A small sound classifier, trained from scratch.
Model: log mel input, arch conformer, norm layernorm, activation swiglu, moe top_k, num experts 8, width 192.
Training: muon at rate 0.002, 4700 steps, batches of 48, held-out accuracy 83%.
Data: trained on struck, bounced, scraped and rolled objects made by modal synthesis, 78125 training examples.
Rows from block 3, named by matrix and row number. Each number is 128 + 24 x the weight over its row's rms, rounded and kept within 0 to 255. All counts start at 0. After the name is the row's rms in percent of the matrix's.
# pw2: conv module project (model.blocks.3.conv.pw2.weight, 192x192), inputs 0-191
pw2.100 095 [105 162 112 161 142 154 106 129 131 130 107  99 107 112 136 117 114  99  95 165 177  96 144 170 174 116 130 138  85 114 157 156 157 141  68 133 157  99 106 148 142 146 110  86 129 139 130 115  99 153 105 121 133 159 109 116 150 105 135 120 117 105 113 123 162 121 157 121 157  85 113 141 171 139 137 120 109 134 145 168 138 140 111 136 117 122  84 155 143 147 151 114 193 146 149 103 107  98 128 137 140 124 128  85 123 133 140 139 101 121  91 157 150 111 107 138 153 122 156 113 125 123 109 146 136 114  74 156 141 125 147 124 122 108  77 112 128 156 175 120 145  98 146 133  97 109 119 129 121 165 121 123 103 133 121 131 145 141 130 163 136 195 102 144  86 106 139 129 131 138 107 114 142 122 169 168 131  85 130 136 152 106 107  82 170  89 152 105 139 168 167 142]
pw2.101 108 [197 155 138 156 116 118 109 144 133 129 152 131 134 124 113  82 154 147 117 113 153 118 115  83 122 108 136 143 130 133 134  87 105 112 136 151 136 121 122 140 164 147  81  91  95 171 120 109 101  83 133 135 112 115  94 100 105 178 149  96 115  78 118 113 109 104  91  74 116 152 119 133  85 144 143 100 151 125 106 118  97 175  68 114 136 102 143  74 102  96  97 118 172 119 136 133 163  99 124 149 110  89 106  85  89 127 125 143 134 156 126 106 150 137 144 135 127 124 131 126 119 133 133 131  98 129  89 142 157  96 120 120 131 149 100 142  60 132 103 156 150 133 124 116 174 136 140 113 100 150 117 106 133 162 122 149 117 146  97  96 135 139 140  96 129 143 126 106 146 121 102 115 157 180 116 145 133  89 136 134 154 146 139 150 135 140 146 110 117 146 149 149]
pw2.102 101 [122 123 127 172 110 128  88 123 107 131 124 103 120 169 153 153 116 180 133 100 145 138  89 106 163 166 174 142 154 129  97 122 148 124 106 140 126  95 170 116  98 141 136 183 132 144  99  77 134 113 164 126 118 121 126 166 139 126 122 129  71 166 165 112 111 145 166 110 142 140 103 122 121 122 126 114 116 119 148 135 148  88 153 178 121 120 134 131 107 133 133 115 123  92 102 152 129 107 172 129 140 134 145  77 102 141 132 120 138 174 174 104 151 140 101 132 120 126 129  80 128 115 131 104 159  86 152 154 113 152 182 116 137 111 141 121 154 151 174 103  88 131  82  92  92 117 134 118 100 147 113 128  95 123 102 159 101 121  86  99 158 129 134 129 164 122 155 102 108 121  95 141 109  94 103 107  90 132 154 115 118 132 131 130 113 120 109 105 104 117 133 102]
pw2.103 104 [152 124 120 136  91 115  98 119 101 131 158 167 143 116 133 112  68 120 154 106  97 145 103 136  79 121 115 115 122 116 107 181  82 161 167 105 146 130 127 161 153 137 122 156 134 165 149 165 127 143 143 105 127 123  85 144 121 131 129 137 118 126 130 131 131 150 112 125 112  84 167 119 134 148  90 137  65  99 103 101 122 108 139 135 115 117 152 133 123 124 109 146 124 146 122  94 118 116 116 137 189 151 119 122 125 143 131 152  78 117 134 134 115 130 113 155  93 107 120 123 172 125 110 125 131 127 151  95 136 108 134 112 161 113 142 104 173 132 158  67  99 157 104  57 105 165 164 127 117 112 109 139 114 159 108 131 101 146 139 135 120  81  93 121 134  72 124 157 126 116 120  98 135 149 119 131 115 156 155 124 151 158 150 127 139 115 138 103 131 185 157  76]
pw2.104 104 [ 97 150 110  86 106  96 129 141 138 125 108 141 134 117 144 158 129 132 118  96 144 123 119 128 121 163 114 149 107 105 101 126 159 173 135 121 158 153 132 141 105 138 126 107 126 134 134 150 139 131 138 129 128 154 143 129 143 138  97 165 152  83 136 102 120 133 163 154 112 106 134 106 135 113 107 151 111 136 154 120 129  95 168 139 153  89 114  99 154  94 110 112  81 106  89 130 146 112 143  96 161 163 117 151 106 175  92 153 111 116  81 128 119 104  90 163 145 174  93  89 115 143  89 106 137 119 130 155 150 158  86 112 131 110 112 154 206 115 160  95 147 106  82 117 128 153 136 108  96 122 162 114 129  96 125 108 155 156 148 114 130  64 112 142 108  74 138 156 109 149 101 145 154 130 157 138 115 105 141 100 148 109 175 147 149 130 146 105 117  98 120 124]
pw2.105 105 [117 137 155 105 161 139 125 138 115 109 177 134 117 127 141 147  87  97 170 103 115 117 108 143  80 110 148 188 117 115  96 136 104 133 151 132 136 166 119 110 120 118 171 131  91 132 111 116 105  87 123 139 133 113 134  93 110 148 162 115 156 123 142 122 127 162 163 141  98 108  99 127  82 120 107 148 114  88 119 120 111 111 145 135 111 122 144 120 157 149 127  87 125 116 139 120 201 138 119 130 157 118 100 108  85 120 144  87 133 124 124 119  90 132 117  96 101 106 102 172 140 106 116 142 123 111 103 148 118 103 179 105 119 144 127 145 202 124  95 111 146  71 144 108 192 156 140 120 118 101 117 146 122 129 137 130 151 131 150  96 152  83 140 119 104  85 124 133  96 110 108 132 140 124 156 152 106 161  78 146 147 139 110 142 167 131 125 141 125  91 107 127]
pw2.106 091 [ 80 109 118 124 102 133  84 137 115 134 169 127 135 120 170 131 114  99 119 130 131 163 140 137 150 100 115 119 170 144 142  72 108 133 123 135 128 174 137  93 105 117  99 148 170  79 120 160 145 100 107 160 117 131 123  97 128 150 179 111 113  92  98 138 121 168 129 159 124 135  85 118  96 127  96 118 111  86 120 100 137 106 159 115 119 148  87 146 155 103 100 137 110 152 173 123 143 150 147 184  77 119 112 113 139 179 130 166  95 150 101 167 166 148 124 163 139 178 126  86 119 126 109 147 136 112 135 178 110 149  95 142 130 105 119 160  99 123 146 125 100 120  94 136 123 118 144 144 131 123 144 126 133 152  95 104 117 130 119 131 145 127 120 115 166 133 165 127 144  87 139 117  95 127 110 135 128 148  99 185 108 139 129 135 133 113 125 147 168  90 117 122]
pw2.107 103 [151 126  95 135  71 115  93 124 140 141 140 107 113 123 102 102 126 134  76 143 104  75 160 115 136 164 141 138 120  75 122 140 144 138  86 183 122 165 153 120 123 153 123 142 121 157 112 138 116 159 152 125 174 169  83 145 148  79 144 111 130 112 134 143 113 137 118 135 157 136 140 131 119 171 122 129 136 123 103 126 173 128 120 163  90 134 166 155 112 123 151 133 120 112 123 111 127 147 142 144 176 137 143  82 128  96 116 139 105 131 100 140 132 135  87 109 156 131 124 123 126 154 141 122 127 159 171 116 152 128 131 154  94 129 171 114 115 144 100 102 154 125 110  57  89 124 135 134 149 112  61  90 119 128 138 160  84 100  73 151 100 111 144 124 125 113 122 146 146 114 119 121 127 130 138 150 104  84  91  90 110 149  91  98 141 113 129 134 123 135 115 103]
pw2.108 103 [149 184  99 165 129 155 146 128 114 151 116 126  94  96 172 123 136  83  98 132 160  96 169 152 151 128 149 122 125 104 127 154  99 106 131 124 100 173  91 116 108 102 127  95 129 143 153 106  82 131 164 113 124 129 119 108 109 130 103 142  94  76 145 128  74 135 132 142 135 100 158 127 108 128 189 129 136  95 152 122  95 133 117  90 151 119  77 131 110 134 129 124 136 143 152 158 102 114 161 142 133 111 139 144 135 118 113 162 165 106 114 104 107 111 132 164 126 153 109 119  94  80 169 161 170 120 120 118 134 133 106 105 138 153 127 135 120 157 103 131 139 127 110 152 113  96 174 135 130 157 109 119  79 143 137 142 140  98 134 138  79 137 109 120 159  91 115 124 147 127 142 146 166 143 128 115 131 141  58 101 100 152 115 136 160 101 117 120 139 137  77 130]
pw2.109 104 [144  95 125 151 106 122 166 129 120 159 103 129 102 116 129 142 153 140 103 163 132 157 132 120 114 119 100  72 147 155 127 148 146 116 155 116 163 153 134 102 110 159 151 142 118 124 126 172  89  79 157 149 139 157 114  89  98  90 105  92 114 150 139 123 119 143 134 151 112 125 168  80 112 126 140  78 102 135 101 137 169  82 152 129 132 158 111 149 108 125 115  74 131 137 161  90 103 136 129  83 145 154 103 129  96 166 140 122 119 109 148 110 135 116 157 108 138 129  95 143 193 127 124 153 121 134 163 158  94 123 157 106 124 161 123 159 137 147  96 113 106 138 134 129 135 122 111 104 102 128 137 135 148 134 135 102  53 130 155 181 167 135 131 173 141 130 106 145 154 132  98 118  80 135 130 143 104 153 129 122 129 122 109 165  85 137 125  96 136 134 141 122]
pw2.110 102 [127 126 180  82 154 156 117 130 129 135 120 119 138 101 119 137 150 118 127 135 121 123 166 125 118 160 104  68 144 176 100 140 103 143 114 117 113 105 152 132 125 101 113 111 160  86 131 119 163 136 150 125 128 124 162  93 110 159 182 136 138 145 158 122 122 140 151 141 122 136 109 142 157 118 147 116 134 184 128 159 157  81 130 187 150 118  88 135 116 176 132 115 136 146 121 103 104  97 146 120 143 127 122 115 129  87 157 152 132 119 150 143 163 122 139 100 108 148 159 108 128 130 164 113 117  93 138  91 126 165 120 121 105 139 141 149 142 112 131  95 116 117 160 129 188 125 122 166 143 102 155 101 101 150 118 112 118 113 149  95 134 103 170 146 106 127 126 115  49  87 153 144 108 136 135  98 158 169 150 142 166 150 134 175 119 172 156 147 136 110 141 142]
pw2.111 104 [150 156 123 171 166 129 109 104 129  96 121 102 106  95 135 133 143 159 142 118 116 116 168 139 141 127 109  87  88 157 131 106 123  95 102 115 137 136 102 100 143  98 150 119  91 147 110 109 142 134 139 124 109 114 137 122 145 155  91 109 163 128 123 150 119 133 110 166 143 127 160 118 115 145 119 116 132 105 128  91 122  82 154 107 177 143 129 159 171 129 146  91 110 117 113 215 167 132 118 127 149 203 109 148 153 160 185 143 127 133 197 145 143 168 110 116 134 147 141 128 119 144 144 153 179 113 128 133 139 120 147 112 118  89 125 108 151 132 113 167 154 151 102 125 104 139 162 135 111 130 162 141 135 129 128 124 120 124 163 138 136 107 159 139 113 146 115 117 109 158 101 104 129 115 144 133 123 154 149  67 149 102 145 143 175 121  91  98 134 144 146 157]
pw2.112 109 [125 135 143  75  90 142 143 129 119 146 157 143 129 160  99 121 112  93 110 174 145 147 170 121 133 126 149 120 149 120 104 134  99 167 141 119 118 145  90 109  95 104 118 116 168 144 114  78 132 130 129  96 153 164 133 155 127 159 141  87 145 106 120 145 154 121 114  82 147  98 103  87 103 106 127 164 115 153 160 133 115 171 175 124 141 117 133 194 150 175 114 110 120 118 167 150 100 116 127 109 141 115 109 156 155 112 148 109 142 146  99 149 116 136 148 128 114  86 112 137  84 106 135  85 164 144  85 124 149 118 141  95 154 141 124 110 152 121 130 100  85  98 139 128 140 163 152 132 133 140 119 128 105 126 151 149 134 168 132 129 172 147 108 112 131 148  86 134 129 113 152  93 179 117 128 105 131 135 120 116  95 146 127  94 103 104 155 101 140 181  87 138]
pw2.113 102 [128 130 118 158 151 101  97  87 167 143 100  94 180 143  96 154 117 122 177 155 172 115 115 137 170 156 150 122 132  91 123 110  91 124 138 142 113 138 103 177 157 141  83 103 114 161 118  81 172 128 135  96 126 125 114 155 110 129 140 132 145  76 127 123 171 104 136 105 128 118 127 134 112  88 129 156 142  87 127 126 157 109 116 126 146 163 160  94 128 146 141 109 139 140 135  93 102 137 153 116 127 126 156 123 137 105 116 133 136 130  76 106  97 132  99 142 147  78 137  82  94 147 112 122 181 178 132 110 138 107 137 145 136 146  90 130 137 128 132 170 148 127 138 156 131 126 135 121 124 140  89 111 116 158 104 119 116 132 133 157 127 134 123  98 104 121 115 119 110  83 129 138 177 150 130 120 134 165 136 138 118 135 149 100 122  66 171 168 105 141 113 173]
pw2.114 095 [108 107 135 107 109 133  91  94 125 104  79 107 137  82 111 133  93 158 137 113 101 146 113 103 115 154 119 134 136 111 197  81 124 127 140 134 122  87 116 136 126 148 113 140 123 130 117 142  94 112 142 109 108 135 151  82 122 111 131 121 113 158 165  95 153 158 167 105 152 175 142 140 160  96  93 136 118 113  66 127  84 126 136 134 138 110 171 126 146  98 124 160 116 110  94 145 126 129 126  96 118 123 144 131 111 116  97 127 154 162 106 138 144 126  98 146 108 116 136 157 156 161 117  84 147 135 128 146  85 113 149 158 118 115 126 125 116 101 171 150 110 163 104 132 147 161 130 120 175 122 178  93 120 158 102 113 156 174 133 111  96 155  98 115 130  84 132 142 158 141 118 144 104 117  90 107 102 137 100 157 137 111  87 164 154 138 125 148 108 160 162 125]
pw2.115 104 [107 172 132 130  71 122 158 114 103 119 192 123 140 166 134  98 159  96 174 154 118 133 144 117 129 133 108  98 159 126 128 123  90 165 136 117 110 177 143 144 106 136 134 124 172  91  93 178 156 103 127  98 139 108 129 124 129 107  92  92 107 112 139  87 109 164 167 105 150 114 172 124  91 117 127 111 159 140 194 160 135 138 125 129 141 129 148 105 139 112 127 104 125 114 110 145  90 117 120 115 152 142 132 130 132 154 157  99  93  92 107 140 138 165  98  99 112 124 146  91 141  93  92 107 141 164 135 117 132  89 130 155 128 137 165  86 154 119  93 109 105 138 108 134 151 129 126 116 133  99 123 119 132 141 155 112 126  95 118 116 139 129 146 150 117  74 140 173 100 113 117 108 122 164  80  88 120 143 113 114 131 157 128 132 129 142 168 156 108 116 128 120]
pw2.116 103 [118 117 159 139  54 136 132  95 128 151 114 122 135 151 117 139 156 112 138 152 131  98 141 130  84 136 171 116 115 156  62 131  99 131 108 121 177 106 127 125 112 120 197 119 121 143  94 139 112 119 121 166 124 115 115 117 118 124 106 125 123 137 102 126 114  94 135 146 141 149 120 144  90 127 203  88 120 129  84 126 153 120 152 102 129 107 106 133 141 117 158  86 139 122 132 159 131 128 130 104 130 101 117 106 112 174 111 176 152 111 148 113 108 136 149 135 123  92 134 118 128 108 142 144 134 108  92 129 151 151 113 139 170  72 147 116 134 116 113 138 136 108 158 108 128 105 124 106 175 116  55 113 147 122 100 114 139 102 125 129 142 121  96 116 126  85 128 141 167 138 178 142 122 116 125 100 135 133 156 153 162 141  87 154 158  88 110 142 162  89 156 134]